config = dict(
    crop_scale_min=0.8,
    horizontal_flip=False,
    encoder_widths=[80, 128, 240],
    text_encoder_norm_position='pre',
    text_encoder_head_dim=32,
    text_encoder_positions='learned',
    optimizer='adamw',
    batch_size=256,
    lr_schedule='wsd',
    weight_decay=0.4,
)
Rows from block 6 of the image encoder of a small contrastive image-text model, named by matrix and row number. Rows with one number belong to one channel. Each number is 50 + 12 x the weight over its row's rms, rounded and kept within 0 to 99. All counts start at 0.
After each channel's rows are labels from the 100 images, of 14848, where the channel reaches its highest value: "top examples" is what is common among them; "patch colour" is the nearest of a few named colours to the mean colour under the peak. Only what is clearly more common there than usual is listed. The data: rendered solids tumbling over patterned floors. In brackets: how many of the 100, against the usual share in percent.
# c3: 3x3 conv (encoder.blocks.6.c3.weight, 128x128x3x3, each kernel summed), inputs 64-127
# c1: pointwise conv (encoder.blocks.6.c1.weight, 128x128x1x1), inputs 64-127

c3.119:23 55 60 55 48 69 69 59 38 66 58 38 55 51 54 53 49 58 25 28 52 55 65 36 38 42 63 76 45 46 59 48 50 24 32 35 69 78 47 64 58 62 55 52 43 24 47 61 47 59 45 63 39 52 60 28 48 62 38 49 44 48 55 34
c1.119:10 44 78 57 48 64 64 58 43 54 50 50 58 38 45 53 57 46 50 42 52 39 50 62 50 50 55 49 50 55 51 50 25 23 26 10 50 61 50 50 27 51 50 61 37 15 53 63 45 55 50 50 43 71 34 42 31 67 49 50 47 36 55 37
top examples: white object (87 vs 19.1); its colour: white (44 vs 8.8)
patch colour: pink (37 vs 9.8)

c3.71:55 46 54 61 46 50 50 07 50 44 33 62 62 31 48 36 56 37 40 40 58 28 62 49 35 43 59 60 48 77 48 47 36 46 42 37 43 64 47 48 41 59 23 36 49 63 57 39 46 60 45 48 40 66 41 45 48 49 35 33 62 32 63 34
c1.71:48 50 18 60 36 50 50 55 51 45 35 60 68 57 54 50 42 50 32 76 69 76 57 50 65 66 51 42 39 77 61 67 75 36 35 50 50 53 60 50 36 54 54 45 41 56 48 50 39 50 50 48 60 50 28 71 50 55 55 50 86 62 59 70
top examples: red object (82 vs 18.7); count: four (51 vs 23.2)
patch colour: brown (49 vs 22.6)

c3.68:41 58 24 49 40 68 50 45 50 55 54 06 57 67 56 45 58 61 39 75 38 46 45 38 55 62 53 57 59 47 51 42 41 56 59 38 70 60 46 59 59 66 33 56 57 10 42 74 60 56 50 54 36 63 44 47 66 70 46 56 30 51 39 47
c1.68:50 61 50 44 50 39 53 39 31 60 45 50 50 44 48 48 54 44 26 58 50 37 50 43 47 50 41 50 50 54 50 42 08 47 59 49 50 52 50 50 50 51 50 69 60 50 40 42 62 50 43 46 48 58 36 50 50 22 50 50 41 53 50 56
top examples: green object (100 vs 18.4); its colour: green (65 vs 8.1); jack (35 vs 9.9)
patch colour: green (88 vs 2.6)

c3.83:69 42 63 64 63 46 59 47 37 52 51 42 53 21 43 35 50 37 63 25 73 41 15 47 48 51 50 43 53 26 35 42 48 42 68 47 49 66 52 43 50 64 44 51 34 43 59 48 56 25 47 42 56 33 54 57 42 32 48 46 23 55 47 75
c1.83:50 50 50 51 22 44 43 50 65 44 47 50 52 49 55 32 31 73 65 32 50 50 61 50 65 44 48 46 50 53 38 78 18 50 38 32 20 44 50 50 50 50 63 50 17 33 50 39 50 38 50 50 44 50 24 41 42 50 50 45 46 57 50 50
top examples: orange object (60 vs 18.6); its colour: orange (29 vs 8.1); cube frame (25 vs 9.8)
patch colour: brown (51 vs 22.6)

c3.89:44 40 46 51 32 51 42 43 56 55 44 41 32 60 49 48 20 31 48 48 40 38 67 45 42 00 52 50 53 25 51 63 44 44 35 27 27 48 48 34 55 45 33 34 49 36 42 56 50 58 46 35 64 14 40 20 54 65 45 49 40 47 54 42
c1.89:59 42 50 50 55 64 50 50 44 50 91 50 34 60 72 56 68 33 53 50 50 59 35 62 50 50 46 47 58 50 31 63 29 43 50 50 50 52 50 63 50 50 50 50 50 48 50 47 53 62 50 58 50 81 48 50 53 64 26 50 50 50 50 50
top examples: green object (50 vs 18.4); red object (48 vs 18.7)
patch colour: brown (59 vs 22.6)

c3.109:32 40 74 58 41 61 47 32 41 42 47 39 50 58 39 39 44 42 49 27 47 54 51 42 47 48 35 34 49 41 45 55 53 49 49 65 56 38 42 47 46 41 52 47 65 16 43 48 45 65 39 47 55 69 32 55 47 61 49 68 56 46 66 82
c1.109:29 50 50 67 50 73 50 46 51 50 63 42 50 65 54 50 46 50 24 67 74 80 50 50 46 78 47 50 47 50 56 53 47 50 50 62 40 47 44 48 66 50 44 50 56 33 50 72 69 50 46 62 38 45 50 48 59 50 50 52 66 62 70 83
top examples: red object (100 vs 18.7); its colour: red (61 vs 8.2)
patch colour: brown (52 vs 22.6)

c3.95:54 57 67 39 50 54 49 58 42 57 49 44 46 60 51 43 39 59 68 46 44 69 34 58 42 65 42 56 44 31 65 24 25 69 39 44 43 61 49 64 44 49 56 33 49 52 39 65 60 14 47 49 57 31 60 33 39 57 48 47 55 38 45 67
c1.95:46 54 65 65 50 49 47 50 36 56 50 36 66 50 44 37 55 50 50 34 38 51 50 35 22 77 44 50 36 56 50 50 51 53 50 50 30 57 55 65 37 50 55 15 50 45 38 58 35 50 45 34 30 31 50 47 51 62 50 23 50 35 63 50
top examples: white object (62 vs 19.1); grey object (47 vs 19.3); its colour: white (38 vs 8.8); its colour: grey (27 vs 8.4)
patch colour: grey (92 vs 58.2)

c3.39:45 57 42 34 47 47 55 52 60 40 42 76 52 56 48 52 55 46 51 81 53 25 32 21 59 48 56 35 42 45 68 39 58 38 50 58 48 37 43 59 38 46 57 43 46 68 34 47 30 66 41 46 43 50 43 49 14 50 55 43 44 44 54 35
c1.39:50 46 50 66 50 73 33 48 44 50 24 50 50 43 50 50 50 52 30 82 50 40 50 52 22 59 65 44 46 41 48 46 50 38 50 69 68 57 44 58 68 40 50 50 77 50 58 64 63 50 30 56 62 46 33 33 65 50 53 70 43 50 50 50
top examples: black object (86 vs 19.3); its colour: black (50 vs 8.8)
patch colour: brown (62 vs 22.6)

c3.103:48 35 61 51 33 55 60 47 53 47 49 52 35 61 50 57 46 42 34 33 40 67 60 35 38 42 51 55 41 21 38 40 55 45 58 52 49 33 35 04 37 35 26 36 57 41 51 54 44 55 58 46 49 33 41 63 64 55 61 41 38 49 56 40
c1.103:50 43 53 50 50 69 50 65 50 52 50 56 50 60 61 48 62 44 50 50 57 56 81 42 43 50 61 42 50 56 50 59 50 51 62 35 60 50 57 42 71 63 73 45 50 53 54 60 50 52 32 69 52 58 50 49 48 66 50 28 50 45 80 63
top examples: green object (42 vs 18.4); yellow object (38 vs 18.5); its colour: green (25 vs 8.1)
patch colour: brown (61 vs 22.6)

c3.35:57 47 51 53 38 47 40 60 49 49 70 42 82 35 56 44 53 39 56 58 68 19 52 71 58 64 45 53 48 53 55 52 64 29 61 40 47 48 47 59 34 57 47 46 48 65 55 47 57 35 72 77 56 57 54 53 44 63 65 56 65 33 62 52
c1.35:50 34 56 46 54 51 50 51 50 37 49 41 50 47 23 55 53 52 37 50 48 71 35 50 48 45 46 50 53 43 45 47 50 50 51 50 53 50 50 55 50 40 51 55 50 51 55 51 39 47 43 50 42 50 43 22 53 31 50 50 35 41 50 55
top examples: red object (100 vs 18.7)
patch colour: brown (55 vs 22.6); red (41 vs 0.1)

c3.123:53 51 34 47 46 27 53 68 40 48 72 58 68 29 63 44 46 32 38 37 59 58 51 63 53 47 50 51 49 48 61 48 41 35 43 58 63 42 50 35 55 50 53 46 39 52 48 15 58 16 64 52 64 62 57 56 36 27 46 17 42 54 07 48
c1.123:48 50 29 54 68 58 50 49 50 24 32 50 74 63 50 55 53 50 67 50 44 52 50 24 67 50 49 48 58 50 49 57 50 47 37 56 38 27 38 50 50 60 54 45 62 40 16 50 25 59 45 20 49 49 34 40 49 50 38 52 50 45 41 72
top examples: brown object (83 vs 18.8)
patch colour: brown (58 vs 22.6)

c3.110:53 56 44 39 36 52 56 52 57 34 33 50 48 37 44 63 55 41 39 29 41 38 39 67 36 61 59 40 47 60 52 46 48 54 47 59 48 43 36 62 55 45 51 64 58 67 27 62 49 39 53 56 35 60 52 40 54 32 54 51 50 39 43 43
c1.110:66 61 39 62 40 50 57 50 59 67 36 50 63 50 31 55 53 50 48 50 50 47 50 50 50 50 54 64 43 58 67 56 51 56 66 50 50 79 50 53 40 66 34 60 72 57 54 44 56 67 57 68 50 51 50 59 62 22 50 40 43 32 62 29
top examples: black object (86 vs 19.3); its colour: black (61 vs 8.8)
patch colour: black (54 vs 1.5)

c3.92:49 32 59 43 41 40 46 54 48 37 60 39 40 53 56 75 52 47 57 30 60 69 21 48 63 45 38 46 28 25 49 49 59 44 50 42 62 37 55 25 53 17 49 43 39 68 52 37 70 23 73 56 45 65 49 58 54 43 52 66 46 44 30 46
c1.92:69 65 39 50 44 40 21 49 52 33 39 51 34 33 43 50 58 59 45 50 29 67 25 19 50 40 48 76 39 50 52 54 58 44 55 48 50 50 50 33 50 59 50 47 36 50 69 15 50 33 50 33 62 50 50 50 50 35 23 74 39 50 43 50
top examples: black object (93 vs 19.3); its colour: black (26 vs 8.8)
patch colour: brown (55 vs 22.6)

c3.46:46 56 71 53 50 40 45 40 47 73 64 57 37 44 58 45 45 53 65 47 09 66 51 32 53 50 24 49 55 68 33 60 35 51 40 29 28 46 29 50 37 56 41 55 43 52 22 40 43 38 42 41 56 35 42 28 27 52 40 43 48 36 64 35
c1.46:56 49 62 58 50 62 50 71 50 50 50 69 40 50 84 50 50 72 37 59 50 50 59 69 50 50 50 64 45 56 77 59 62 51 40 72 50 50 59 56 69 51 56 55 34 56 41 69 61 52 60 81 53 50 50 50 50 50 52 58 54 56 50 71
top examples: orange object (60 vs 18.6); red object (49 vs 18.7); its colour: orange (34 vs 8.1); its colour: red (27 vs 8.2)
patch colour: brown (58 vs 22.6)

c3.82:47 42 35 49 64 47 60 39 43 51 52 38 41 33 59 54 43 33 28 41 64 41 55 62 58 48 60 43 59 59 82 24 33 48 64 70 58 53 34 45 51 64 48 46 48 42 53 29 52 41 57 53 35 65 68 57 34 43 55 45 61 47 37 60
c1.82:40 39 13 28 50 34 51 50 76 51 50 50 28 47 50 50 35 59 40 58 50 50 36 61 50 50 67 36 73 50 50 31 51 32 50 50 37 50 59 53 50 53 50 50 44 50 52 24 50 24 50 57 50 49 55 62 59 40 50 50 36 31 49 52
top examples: brown object (61 vs 18.8)
patch colour: brown (50 vs 22.6)

c3.100:52 33 42 38 09 48 61 58 63 40 52 50 63 54 47 51 46 65 41 34 51 73 55 58 44 51 49 48 40 54 57 42 38 34 51 31 00 26 40 61 47 47 52 49 41 66 45 68 55 19 47 42 41 28 48 47 43 46 52 60 54 50 49 53
c1.100:68 43 50 50 57 50 50 43 66 50 50 50 59 63 50 50 50 36 50 50 40 58 50 50 53 52 50 70 71 45 70 39 70 23 60 39 74 38 39 50 39 50 70 64 33 45 61 50 50 50 55 63 50 50 37 54 50 50 53 44 44 42 59 11
top examples: green object (92 vs 18.4); its colour: green (61 vs 8.1); sphere (30 vs 9.6)
patch colour: brown (46 vs 22.6)

c3.85:45 37 52 56 59 35 51 49 50 48 39 58 46 53 39 47 38 47 35 23 41 30 62 63 40 30 38 57 41 52 37 54 49 43 52 50 23 54 47 25 49 55 30 22 46 35 63 32 58 57 29 57 41 37 44 44 51 70 51 41 45 32 57 51
c1.85:50 43 68 67 62 47 65 44 56 50 50 49 50 41 51 48 56 58 09 50 71 50 66 45 35 64 45 56 40 50 35 40 52 50 62 53 48 50 46 55 60 50 50 43 54 50 58 40 63 46 50 57 38 50 62 57 50 55 65 50 59 40 74 53
top examples: red object (100 vs 18.7); its colour: red (66 vs 8.2)
patch colour: brown (84 vs 22.6)

c3.28:66 53 56 52 50 33 49 48 42 60 50 51 30 30 54 57 45 41 27 45 44 47 44 49 24 36 46 50 49 30 44 47 39 53 49 63 42 54 43 21 54 52 25 43 47 28 51 24 57 78 53 66 46 42 49 60 51 69 48 48 45 50 49 09
c1.28:49 65 50 42 28 50 56 57 40 50 50 49 20 30 50 50 57 56 14 42 50 50 50 47 12 50 54 51 50 50 36 53 50 50 50 35 27 55 50 50 50 36 50 31 50 50 41 50 60 35 61 59 54 26 45 41 47 47 35 54 50 58 50 46
top examples: black object (85 vs 19.3); its colour: black (39 vs 8.8)
patch colour: pink (26 vs 9.8)